config = dict(
    encoder_arch='convnext_v2',
    model='contrastive image-text model',
    dataset='made-up ball-and-stick molecule models',
    train_examples=97500,
    image_size=64,
    crop_scale_min=1,
    horizontal_flip=True,
    tokenizer='char',
    vocab_size=30,
    loss='softmax',
    embed_dim=256,
    encoder_isotropic=True,
    encoder_norm='layernorm',
    encoder_activation='swiglu',
    encoder_mlp_ratio=2,
    encoder_layer_scale_init=0.1,
    encoder_inner_norm=False,
    encoder_drop_path=0.15,
    encoder_patch_size=[8, 8],
    encoder_conv_stem=True,
    encoder_layers=6,
    encoder_width=192,
    encoder_kernel_size=7,
    text_encoder_causal=False,
    text_encoder_width=320,
    text_encoder_layers=10,
    text_encoder_norm='layernorm',
    text_encoder_norm_position='post',
    text_encoder_activation='relu',
    text_encoder_mlp_ratio=4,
    text_encoder_head_dim=48,
    text_encoder_fused_qkv=True,
    text_encoder_bias='all',
    text_encoder_qk_norm=False,
    text_encoder_parallel_block=False,
    text_encoder_inner_norm=False,
    text_encoder_positions='learned',
    init='trunc_normal_002',
    residual_init='none',
    optimizer='normuon',
    muon_scale='original',
    lr=0.021,
    momentum=0.95,
    nesterov=True,
    orthogonalizer='newton_schulz_5',
    adamw_lr_other_params=0.0011,
    gradient_centralization=True,
    l1_shrink=0.03,
    steps=9400,
    batch_size=128,
    epochs=12.3,
    lr_schedule='cosine',
    final_lr_fraction=0,
    warmup_steps=280,
    weight_decay=0.0,
    adamw_weight_decay_other_params=0.05,
)
Rows from block 2 of the image encoder of a small contrastive image-text model, named by matrix and row number. Rows with one number belong to one neuron. Each number is 128 + 32 x the weight over its row's rms, rounded and kept within 0 to 255. All counts start at 0.
After each neuron's rows are labels from the 100 images, of 14976, where the neuron reaches its largest size: "strongest on" is what is common among them. Only what is clearly more common there than usual is listed. The data: made-up ball-and-stick molecule models.
# gate: MLP gate (encoder.blocks.2.mlp.gate.weight, 384x192), inputs 96-191
# fc1: MLP up (encoder.blocks.2.mlp.fc1.weight, 384x192), inputs 96-191
# fc2: MLP down (encoder.blocks.2.mlp.fc2.weight, 192x384, transposed), outputs 96-191

gate.4 [128 128 128 128 128 128 128 128 128 128 128 128 128 128 128 128 128 128 128 128 128 128 128 128 128 128 128 128 128 128 128 128 128 128 128 128 128 128 128 128 119 128 128 128 128 128 128 128 128 128 128 128 128 128 128 128 128 128 128 128 128 128 128 128 128 128 128 128 128 128 128 128 128 128 128 128 128 128   0 128 128 128 128 128 128 128 128 128 128 128 128 128 128 128 128 128]
fc1.4 [128 128 128 128 128 128 128 128 128 128 128 128 128 128 128 128 128 128 128 128 127 128 128 128 128 128 128 128 128 128 128 128 128 128 128 128 128 128 128 128 128 128 128 128 128 128 128 128 128 128 128 128 128 128 128 128 128 128 128 128 128 128 128 128 128 128 128 128 128 128 128 128 128 128 128 128 128 128 112 128 128 128 128 128 128 128 128 128 128 128 128 128 128 128 128 128]
fc2.4 [128 128 128 128 128 128 128 128 128 128 128 128 127 128 128 128 128 128 128 128 128 128 128 128 127 129 128 128 128 130 126 128 128 128 128 128 128 128 128 128 128 128 128 128 128 128 128 128 128 128 128 128 128 128 128 128 128 128 128 128 128 128 128 128 128 128 128 128 128 129 128 128 128 128 124 128 128 128   0 128 128 128 128 128 128 128 128 128 128 128 128 130 128 128 128 129]
strongest on: green ball

gate.35 [128 128 128 128 128 128 128 128 128 128 128 128   0 128 128 128 128 128 128 128 128 128 128 128 128 128 128 128 128   0 128 128 128 128 128 128 128 128 128 128 128 128 128 128 128 128 128 128 128 128 128 128 128 128 128 128 128 127 128 128 128 128 128 128 128 128 128 128 128 128 128 128 128 128 128 128 128 128 128 128 128 128 128 128 128 128 128 128 128 128 128 128 128 128 128 128]
fc1.35 [128 128 128 128 128 128 128 128 128 128 128 128 130 128 128 128 128 128 128 128 128 128 128 128 128 128 128 128 128 255 128 128 128 128 128 128 128 128 128 128 128 128 128 128 128 128 128 128 128 128 128 128 128 128 128 128 128  70 128 128 128 128 128 128 128 128 128 128 128 128 128 128 128 128 128 128 128 128 128 128 128 128 128 128 128 128 128 128 128 128 128 128 128 128 128  85]
fc2.35 [128 128 128 128 128 128 128 128 128 128 128 128   0 128 128 128 128 128 128 128 128 128 128 128 128 128 128 128 128 151 128 128 128 128 128 128 128 128 128 128 128 125 128 128 128 128 128 128 128 128 128 129 128 128 128 128 128 127 128 128 128 127 128 128 128 128 128 128 129 128 128 128 128 128 130 128 128 128 128 127 128 128 128 128 128 128 128 128 128 128 128 128 128 128 128 255]
strongest on: purple ball

gate.293 [128 128 128 128 128 128 128 128 128 128 128 128 128 128 128 128 128 128 128 128 137 128 128 128 128 128 128 128 128 128 128 128 128 128 128 128 128 128 128 128 128 128 128 128 128 128 128 128 128 128 128 128 128 128 128 128 128 128 128 128 128 128 128 128 128  28 128 128 128 128 128 128 128 128 128 128 128 128 128 128 128 128 128 128 128 128 128 128 128 128 128 128 128 128 128 128]
fc1.293 [128 128 128 128 128 128 128 128 128 128 128 128 128 128 128 128 128 128 128 128 128 128 128 128 128 128 128 128 128 128 128 128 128 128 128 128 128 128 128 128 128 128 128 128 128 128 128 128 128 128 128 128 128 128 128 128 128 128 128 128 128 128 128 128 128 125 128 128 128 128 128 128 128 128 128 128 128 128 128 128 128 128 128 128 128 128 128 128 128 128 128 128 128 128 128 128]
fc2.293 [128 128 128 128 128 128 129 128 127 128 128 128 122 128 128 129 128 128 128 128 128 128 128 128  83 128 128 128 128 129 128 128 113 128 128 128 128 128 128 128 128 128 128 128 128 128 128 128 128 128 128 128 128 128 128 128 128 128 128 128 128 128 128 128 128 128 128 128   0 128 128 128 128 128 128   0 128 128 124 128 128 128 128 128 129 128 128 128 128 128 128 130 128 128 128 128]
strongest on: orange ball

gate.340 [128 128 128 128 128 128 128 128 128 128 128 128 128 128 128 128 128 128 128 128 128 128 128 128 128 128 128 128 128 128 128 128 128 128 128 128 128 128 128 128 128 128 128 128 128 128 128 128 128 128 128 128 128 128 128 128 128 128 128 128 128 128 128 128 128 124 128 128 128 128 128 128 128 128 128 128 128 128 128 128 128 128 128 128 128 128 128 128 128 128 206 128 128 128 128 128]
fc1.340 [128 128 128 128 128 128 128 128 128 128 128 128 128 128 128 128 128 128 128 128 127 128 128 128 128 128 128 128 128 128 128 128 128 128 128 128 128 128 128 128 128 128 128 128 128 128 128 128 128 128 128 128 128 128 128 128 128 128 128 128 128 128 128 128 128 133 128 128 128 128 128 128 128 128 128 128 128 128 128 128 128 128 128 128 128 128 128 128 128 128 128 128 128 128 128 128]
fc2.340 [128 128 128 128 127 128 128 128 128 128 128 128 128 128 128 128 128 127 128 128 128 128 128 128 129 128 128 128 128 128 128 128 132 128 128 128 128 128 128 128 128 128 128 128 128 128 128 128 128 128 128 128 128 127 128 128 128 128 128 128 128 128 128 128 128 128 128 128 132 128 128 128 128 128 128 128 128 128 128 128 128 128 128 128 128 128 128 128 128 128 128 128 128 128 128 128]
strongest on: yellow ball; small balls on sticks

gate.167 [128 128 128 128 128 128 128 128 128 128 128 129 126 128 128 128 128 128 128 128 128 128 128 128 128 128 128 128 128 127 128 128 128 128 128 128 128 128 128 128 128 128 128 128 128 128 128 128 128 128 128 128 128 128 128 128 128 128 128 128 128 128 128 128 128 125 128 128 128 128 128 128 128 128   0 128 128 128 128 128 128 128 128 128 128 128 128 128 128 128 128 128 128 128 128 128]
fc1.167 [128 128 128 128 128 128 128 128 128 128 128 128 131 128 128 128 128 128 128 128 128 128 128 128 128 128 128 128 128 128 128 128 128 128 128 128 128 128 128 128 128 128 128 128 128 128 128 128 128 128 128 128 128 128 128 128 128 128 128 128 128 128 128 128 128 128 128 128 128 128 128 128 128 128 128 128 128 128 128 128 128 128 128 128 128 128 128 128 128 128 128 128 128 128 128 128]
fc2.167 [128 128 128 128 128 128 128 128 128 128 128 128 128 128 128 128 128 128 128 128 128 128 128 128 108 128 128 128 128 130 128 128 127 128 128 128 127 128 128 127 128 128 128 128 128 128 128 128 128 128 128 128 128 128 128 128 128 128 128 128 128 128 128 128 128 128 128 128 128 128 128 128 128 128   0 128 128 128 128 128 128 128 128 128 128 128 128 128 128 128 128 129 128 128 128 128]
strongest on: red ball

gate.358 [128 128 128 128 128 128 128 128 128 128 128 128 128 128 128 128 128 128 128 128 128 128 128 128 128 128 128 128 128 128 127 128 128 128 128 128 128 128 128 128 128 128 128 128 128 128 128 128 128 128 128 128 128 128 128 128 128 128 128 128 128 128 128 128 128 128 128 128 128 128 128 128 128 128 128 128 128 128 128 128 128 128 128 128 128 128 128 128 128 128 128 128 128 128 128 128]
fc1.358 [128 128 128 128 128 128 128 128 128 128 128 128 128 128 128 128 128 128 128 128 128 128 128 128 128 128 128 128 128 128 128 128 128 128 128 128 128 128 128 128 128 128 128 128 128 128 128 128 128 128 128 128 128 128 128 128 128 128 128 128 128 128 128 128 128 128 128 128 128 128 128 128 128 128 128 128 128 128 128 128 128 128 128 128 128 128 128 128 128 128 128 128 128 128 128 128]
fc2.358 [129 128 128 128 127 128 128 128 128 128 128 129 128 128 128 128 128 129 128 128 128 127 135 127 128 127 128 128 128 128 142 128 128 128 128 128 128 128 128 128 127 128 128 128 128 128 128 128 128 131 128 128 127 128 128 128 128 128 123 128 127 128 128 128 128 128 128 128 133 126 129 128 128 128 126 128 128 128 128 128 128 128 128 128 128 128 128 128 128 127 131 128 128 126 128 128]
strongest on: yellow ball; small balls on sticks

gate.240 [128 128 128 128 128 128 128 128 128 128 128 128 128 128 128 128 128 128 128 128 128 128 136 128 128 128 128 128 128 128 128 128 128 128 128 128 128 128 128 128 128 128 128 128 128 128 128 128 128 128 128 128 128 128 128 128 128 128 106 128 128 128 128 128 128 128 128 128 128 128 128 128 128 128 128 128 128 128 128 128 128 128 128 128 128 128 128 128 128 128 128 128 128 128 128 128]
fc1.240 [128 128 128 128 128 128 128 128 128 128 128  37 128 128 128 128 128 128 128 128 128 128 129 128 128 128 128 128 128 128 128 128 128 128 128 128 128 128 128 128 128 128 128 128 128 128 128 128 128 128 128 128 128 128 128 128 128 128  41 128 255 128 128 128 128 128 128 128 128 128 128 128 128 128 128 128 128 128 128 128 128 128 128 128 128 128 128 128 128 128 128 128 128 128 128 128]
fc2.240 [128 128 128 128 128 128 128 128 128 128 128 128 128 128 128 128 128 128 128 128 128 128 128 128 135 128 128 128 128 128 133 128 128 128 128 128 128 128 128 128 128 128 128 128 128 128 128 127 128 212 128 255 128 128 128 128 128 128 128 128 128 128 128 128 128 128 128 128 128 128 128 128 128 128 128 128 128 128 128 128 128 128 128 128 128 128 128 128 128 128 128 128 128 128 128 128]
strongest on: balls: three

gate.164 [128 128 128 128 128 128 128 128 128 128 128 128 128 128 128 128 128 128 128 128 128 128 128 128 128 128 128 128 128 128 128 128 128 128 128 128 128 128 128 128 128 128 128 128 128 128 128 128 128 128 128 128 128 128 128 128 128 128 128 128 128 128 128 128 128 128 128 128 128 128 128 128 128 128 128 128 128 128   0 128 128 128 128 128 128 128 128 128 128 128 128 128 128 128 128 128]
fc1.164 [128 128 128 128 128 128 128 128 128 128 128 128 128 128 128 128 128 128 128 128 128 128 128 128 128 128 128 128 128 128 128 128 128 128 128 128 128 128 128 128 128 128 128 128 128 128 128 128 128 128 128 128 128 128 128 128 128 128 128 128 128 128 128 128 128 128 128 128 128 128 128 128 128 128 128 128 128 128 128 128 128 128 128 128 128 128 128 128 128 128 128 128 128 128 128 128]
fc2.164 [128 125 128 135 127 125 122 122 131 128 130 217 128 123 127 128 128 140 105 129 134 140 128 128 128 127 128 126 130 128 128 127 128 130 128 128 128 127 117 132 128 149 128 131 113 128 128 119 128 128 129 128 128 128  96 114 132 127 107 130   0 128 130 125 127 128 174 123 130 126 128 128 127 122 127 131 164 125   0 110 125 128 130 119 128 134 109 107 126 128 126 128 128 132 128 137]
strongest on: green ball

gate.212 [128 128 128 128 128 128 128 128 128 128 128 128 128 128 128 128 128 128 128 128 128 128 128 128 128 128 128 128 128 132 128 128 128 128 128 128 128 128 128 128 128 128 128 128 128 128 128 128 128 128 128 128 128 128 128 128 128 255 128 128 128 128 128 128 128 124 128 128 128 128 128 128 128 128 128 128 128 128 128 128 128 128 128 128 128 128 128 128 128 128 128 128 128 128 128 128]
fc1.212 [128 128 128 128 128 128 128 128 128 128 128 128  17 128 128 128 128 128 128 128 128 128 128 128 128 128 128 128 128   0 128 128 128 128 128 128 128 128 128 128 128 128 128 128 128 128 128 128 128 128 128 128 128 128 128 128 128 118 128 128 128 128 128 128 128 128 128 128 128 128 128 128 128 128 128 128 128 128 128 128 128 128 128 128 128 128 128 128 128 128 128 128 128 128 128 128]
fc2.212 [128 129 129 128 128 128 129 128 127 129 128 128 127 128 128 128 128 128 128 128 128 128 128 129  94 129 128 129 128   0 128 131 123 128 128 128 128 128 129 128 122 128 128 129 130 128 129 128 129 130 128 127 129 128 128 128 129 126 128 129 128 128 128 129 128 128 128 129 127 130 128 128 128 128 130 128 129 130 128 128 128 128 128 128 128 128 128 128 128 129 128 128 128 128 128   0]
strongest on: purple ball

gate.221 [128 128 128 128 128 128 128 128 128 128 128 128 128 128 128 128 128 128 128 128 128 128 128 128 128 128 128 128 128 128 128 128 128 128 128 128 128 128 128 128 128 128 128 128 128 128 128 128 128 128 128 128 128 128 128 128 128 128 128 128 128 128 128 128 128 128 128 128 128 128 128 128 128 128 129 128 128 128 128 128 128 128 128 128 128 128 128 128 128 128 128 128 128 128 128 128]
fc1.221 [128 128 128 128 128 128 128 128 128 128 128 128 128 128 128 128 128 128 128 128 128 128 128 128 128 128 128 128 128 128 128 128 128 128 128 128 128 128 128 128 128 128 128 128 128 128 128 128 128 128 128 128 128 128 128 128 128 128 128 128 128 128 128 128 128 128 128 128 128 128 128 128 128 128 128 128 128 128 128 128 128 128 128 128 128 128 128 128 128 128 128 128 128 128 128 128]
fc2.221 [128 128 128 128 128 128 128 128 128 128 128 128 126 128 128 128 128 128 128 128 128 128 128 128 128 128 128 128 129 129 129 128 129 128 128 128 128 128 128 128 128 128 128 128 130 128 128 128 128 127 128 139 128 128 128 128 128 128 128 128 133 127 128 128 128 128 128 128 129 128 128 128 128 128  70 129 128 128 128 128 128 128 128 128 128 128 128 128 128 128 128 255 128 128 128 132]
strongest on: small balls on sticks; balls: three; balls: four

gate.195 [128 128 128 128 128 128 128 128 128 128 128 128 128 128 128 128 128 128 128 134 128 128 128 128 128 128 128 128 128 128 128 128 128 128 128 128 128 128 128 128 128 128 128 128 128 128 128 128 128 128 128 128 128 128 128 128 128 128 128 128 128 128 128 128 128 128 128 128 128 128 128 128 128 128 128 128 128 128 128 128 128 128 128 128 128 128 128 128 128 128 128 128 128 128 128 128]
fc1.195 [128 128 128 128 128 128 128 128 128 128 128 128 128 128 128 128 128 128 128 128 128 128 128 128 128 128 128 128 128 128 128 128 128 128 128 128 128 128 128 128 128 128 128 128 128 128 128 128 128 128 128 128 128 128 128 128 128 128 128 128 128 128 128 128 128 128 128 128 128 128 128 128 128 128 128 128 128 128 128 128 128 128 128 128 128 128 128 128 128 128 128 128 128 128 128 128]
fc2.195 [128 128 128 128 128 128 128 128 128 128 128 128 128 128 128 128 128 128 128 128 128 128 128 128 128 128 128 128 117 128 128 128 255 128 128 128 128 128 128 128 128 128 128 128 128 128 128 128 128 128 128 128 128 128 128 128 128 128 128 130 128 128 128 128 128 128 128 128 128 128 128 128 128 128 129 128 128 128 128 128 128 128 128 128 128 128 128 128 128 128 128 128 128 128 128 128]
strongest on: red ball

gate.140 [128 128 128 128 128 128 128 128 128 128 128 128 128 128 128 128 128 128 128 128 128 128 128 128 128 128 128 128 128 128 128 128 128 128 128 128 128 128 128 128 128 128 128 128 128 128 128 128 128 128 128 128 128 128 128 128 128 128 128 128 128 128 128 128 140 128 128 128 128 128 128 128 128 128 128 128 128 128 128 128 128 128 128 128 128 128 128 128 128 128 128 128 128 128 128 128]
fc1.140 [128 128 128 128 128 128 128 128 128 128 128 128 128 128 128 128 128 128 128 128 128 128 128 128 128 128 128 128 128 128 128 128 128 128 128 128 128 128 128 128 128 128 128 128 128 128 128 128 128 128 128 128 128 128 128 128 128 128 128 128 128 128 128 128 128 128 128 128 128 128 128 128 128 128 128 128 128 128 128 128 128 128 128 128 128 128 128 128 128 128 128 128 128 128 128 128]
fc2.140 [128 128 128 128 128 128 128 128 131 128 128 128 130 128 128 128 128 128 128 128 128 128 129 128   0 128 128 128 128 126 182 125 135 128 128 128 128 128 137 128 128 128 128 128 128 114 128 126 128 128 129 128 128 128 128 128 128 128 128 128 128 128 135 130 128 128 128 128 122 128 131 128 127 128 128 128 129 129 128 134 128 128 126 128 128 128 128 128 128 128 128 134  61 128 128 125]
strongest on: space-filling; balls: three; balls: four

gate.247 [128 128 128 128 128 128 128 128 128 128 128 128 128 128 128 128 128 128 128 128  75 128 128 128 128 128 128 128 128 128 128 128 128 128 128 128 128 128 128 128 128 128 128 128 128 128 128 128 128 128 128 128 128 128 128 128 128 128 128 128 128 128 128 128 128 255 128 128 128 128 128 128 128 128 128 128 128 128 128 128 128 128 128 128 128 128 128 128 128 128 128 128 128 128 128 128]
fc1.247 [128 128 128 128 128 128 128 128 128 128 128 130 128 128 128 128 128 128 128 128   0 128 128 128 128 128 128 128 128 128 128 128 128 128 128 128 128 128 128 128 128 128 128 128 128 128 128 128 128 128 128 128 128 128 128 128 128 128 128 128 128 128 128 128 128 255 128 128 128 128 128 128 128 128 128 128 128 128 128 128 128 128 128 128 128 128 128 128 128 128 128 128 128 128 128 128]
fc2.247 [128 128 128 128 128 128 128 128 128 128 128 186 128 128 128 128 128 128 128   0 128 128 128 128 128 128 128 128 128 128 128 128 128 128 128 128 128 128 128 128 128 128 128 128 128 128 128 128 128 128 128 128 128 128 128 128 128 128 128 128 128 128 128 128 128 128 128 128 128 128 128 128 128 128 128 128 128 128 128 128 128 128 128 128 128 128 128 126 128 128 128 128 128 116 128 128]
strongest on: small balls on sticks; balls: three; balls: four

gate.113 [128 128 128 128 128 128 128 128 128 128 128 128 128 128 128 128 128 128 128 128 128 128 128 128 128 128 128 128 128 128 128 128 128 128 128 128 128 128 128 128 128 128 128 128 128 128 128 128 128 128 128 128 128 128 128 128 128 128 128 128 128 128 128 128 128 128 128 128 128 128 128 128 128 128 128 128 128 128 128 128 128 128 128 128 128 128 128 128 128 128 128   0 128 128 128 128]
fc1.113 [128 128 128 128 128 128 128 128 128 128 128 128 128 128 128 128 128 128 128 128 128 128 128 128 128 128 128 128 128 128 128 128 128 128 128 128 128 128 128 128 128 128 128 128 128 128 128 128 128 128 128 128 128 128 128 128 128 128 128 128 123 128 128 128 128 128 128 128 128 128 128 128 128 128 128 128 128 128 128 128 128 128 128 128 128 128 128 128 128 128 128   0 128 128 128 128]
fc2.113 [121 127 128 131 127 122  97 128 149 126 128 114 130 128 126 121  81 115 125 128 130 128 124  96 128 126  88 128 120 129 128 128 127 121 128 128 128 128 111 128 153 127 127 130 126 128 128 125 113 125 128 128 123  90 127  86 127 128 117 128 126 122 124 131 117 128 131 128 128  64 128 125 128 128 128 127 126 127 128 128  69 123 115 122  20 123 125 128 120 128 129 128  86 146 128 128]
strongest on: balls and sticks

gate.0 [128 128 128 128 128 128 128 128 128 128 128 128 128 128 128 128 128 128 128 128 128 128 128 128 128 128 128 128 128 128 128 128 128 128 128 128 128 128 128 128 128 128 128 128 128 128 128 128 128 128 128 128 128 128 128 128 128 128 128 128 128 128 128 128 128 128 128 128 128 128 128 128 128 128 128 128 128 128 128 128 128 128 128 128 128 128 128 128 128 128 128 128 128 128 128 128]
fc1.0 [128 128 128 128 128 128 128 128 128 128 128 128 128 128 128 128 128 128 128 128 128 128 128 128 128 128 128 128 128 128 128 128 128 128 128 128 128 128 128 128 128 128 128 128 128 128 128 128 128 128 128 128 128 128 128 128 128 128 128 128 128 128 128 128 128 128 128 128 128 128 128 128 128 128 128 128 128 128 128 128 128 128 128 128 128 128 128 128 128 128 128 128 128 128 128 128]
fc2.0 [128 128 128 128 126 128 128 128 128 144 128 128 128 129 128 128 128 128 128 128 128 128 128 128 128 128 128 128 128 128 128 146 103 128 128 128 128 128 128 128 128 128 128 128 128 128 128 128 128 128 128 128 128 128 128 128 128 128 128 128 128 128 128 128 128 128 128 128 200 128 128 128 128 128  72 255 136 128 128 128 128 128 128 128 128 128 128 128 128 128 128 128 128 128 128 128]
strongest on: orange ball

gate.230 [128 128 128 128 128 128 128 128 128 128 128 128 128 128 128 128 128 128 128 128 129 128 128 128 128 128 128 128 128 128 128 128 128 128 128 128 128 128 128 128 123 128 128 128 128 128 128 128 128 128 128 128 128 128 128 128 128 128 131 128 128 128 128 128 124 128 128 128 128 128 128 128 128 128 128 128 128 128 128 128 128 128 128 128 128 128 128 128 128 128 128   0 128 128 128 128]
fc1.230 [128 128 128 128 128 128 128 128 128 128 128 128 128 128 128 128 128 128 128 128 128 128   8 128 128 128 128 128 128 128 128 128 128 128 128 128 128 128 128 128   0 128 128 128 128 128 128 128 128 128 128 128 128 128 128 128 128 128 255 128 128 128 128 128 128 128 128 128 128 128 128 128 128 128 128 128 128 128 128 128 128 128 128 128 128 128 128 128 128 128 128  88 128 128 128 128]
fc2.230 [128 128 128 127 128 128 127 128 128 128 128 128 134 128 128 128 128 128 128 128 131 128 128 128 175 128 128 128 128 118 128 126 128 128 128 128 128 128 128 128 128 128 128 132 126 128 128 128 128 124 128 128 128 128 128 128 128 128 128 128 128 128 128 128 128 128 125 128 128 128 128 128 128 128 128 128 128 128 128 128 128 128 128 128 128 128 128 128 128 128 128   8 128 128 128 121]
strongest on: balls: twelve

gate.32 [128 128 128 128 128 128 128 128 128 128 128 128 128 128 128 128 128 128 128 128 128 128 128 128 128 128 128 128 128 128 128 128 128 128 128 128 128 128 128 128 128 128 128 128 128 128 128 128 128 128 128 128 128 128 128 128 128 128 128 128 128 128 128 128 128 128 128 128 128 128 128 128 128 128 128 128 128 128 128 128 128 128 128 128 128 128 128 128 128 128 128 128 128 128 128 128]
fc1.32 [128 128 128 128 128 128 128 128 128 128 128 128 128 128 128 128 128 128 128 128 128 128 128 128 128 128 128 128 128 128 128 128 128 128 128 128 128 128 128 128 128 128 128 128 128 128 128 128 128 128 128 128 128 128 128 128 128 128 128 128 128 128 128 128 128 128 128 128 128 128 128 128 128 128 128 128 128 128 128 128 128 128 128 128 128 128 128 128 128 128 128 128 128 128 128 128]
fc2.32 [128 128 128 128 128 128 128 128 128 129 128 128 128 128 128 128 128 128 128 128 128 128 128 128 128 128 128 128 128 128   0 128 131 128 128 128 128 128 128 128 128 128 128 128 128 128 128 128 128 128 128 121 128 128 128 128 128 128 128 128 128 128 128 128 128 128 128 128 125 128 128 128 128 128 127 124 128 128 126 128 128 128 128 128 128 128 128 128 128 128 128 128 129 128 128 128]
strongest on: space-filling; balls: three

gate.157 [128 128 128 128 128 128 128 128 128 128 128 128 119 128 128 128 128 128 128 128 128 128 128 128 128 128 128 128 128 127 128 128 128 128 128 128 128 128 128 128 128 128 128 128 128 128 128 128 128 128 128 128 128 128 128 128 128 128 128 128 128 128 128 128 128 128 128 128 128 128 128 128 128 128 125 128 128 128 128 128 128 128 128 128 128 128 128 128 128 128 128 128 128 128 128 128]
fc1.157 [128 128 128 128 128 128 128 128 128 128 128 128 128 128 128 128 128 128 128 128 128 128 128 128 128 128 128 128 128 128 128 128 128 128 128 128 128 128 128 128 126 128 128 128 128 128 128 128 128 128 128 128 128 128 128 128 128 128 128 128 128 128 128 128 126 128 128 128 128 128 128 128 128 128 113 128 128 128 128 128 128 128 128 128 128 128 128 128 128 128 128 129 128 128 128 128]
fc2.157 [128 128 128 128 128 128 128 128 128 128 128 128 128 128 128 128 128 128 128 128 128 128 128 128 128 128 128 128 128 128 128 128 128 128 128 128 128 128 128 128 128 128 128 128 128 128 128 128 128 128 128 128 128 128 128 128 128 128 128 128 128 128 128 128 128 128 128 128 128 128 128 128 128 128 128 128 128 128 128 128 128 128 128 128 128 128 128 128 128 128 128 128 128 128 128 128]
strongest on: space-filling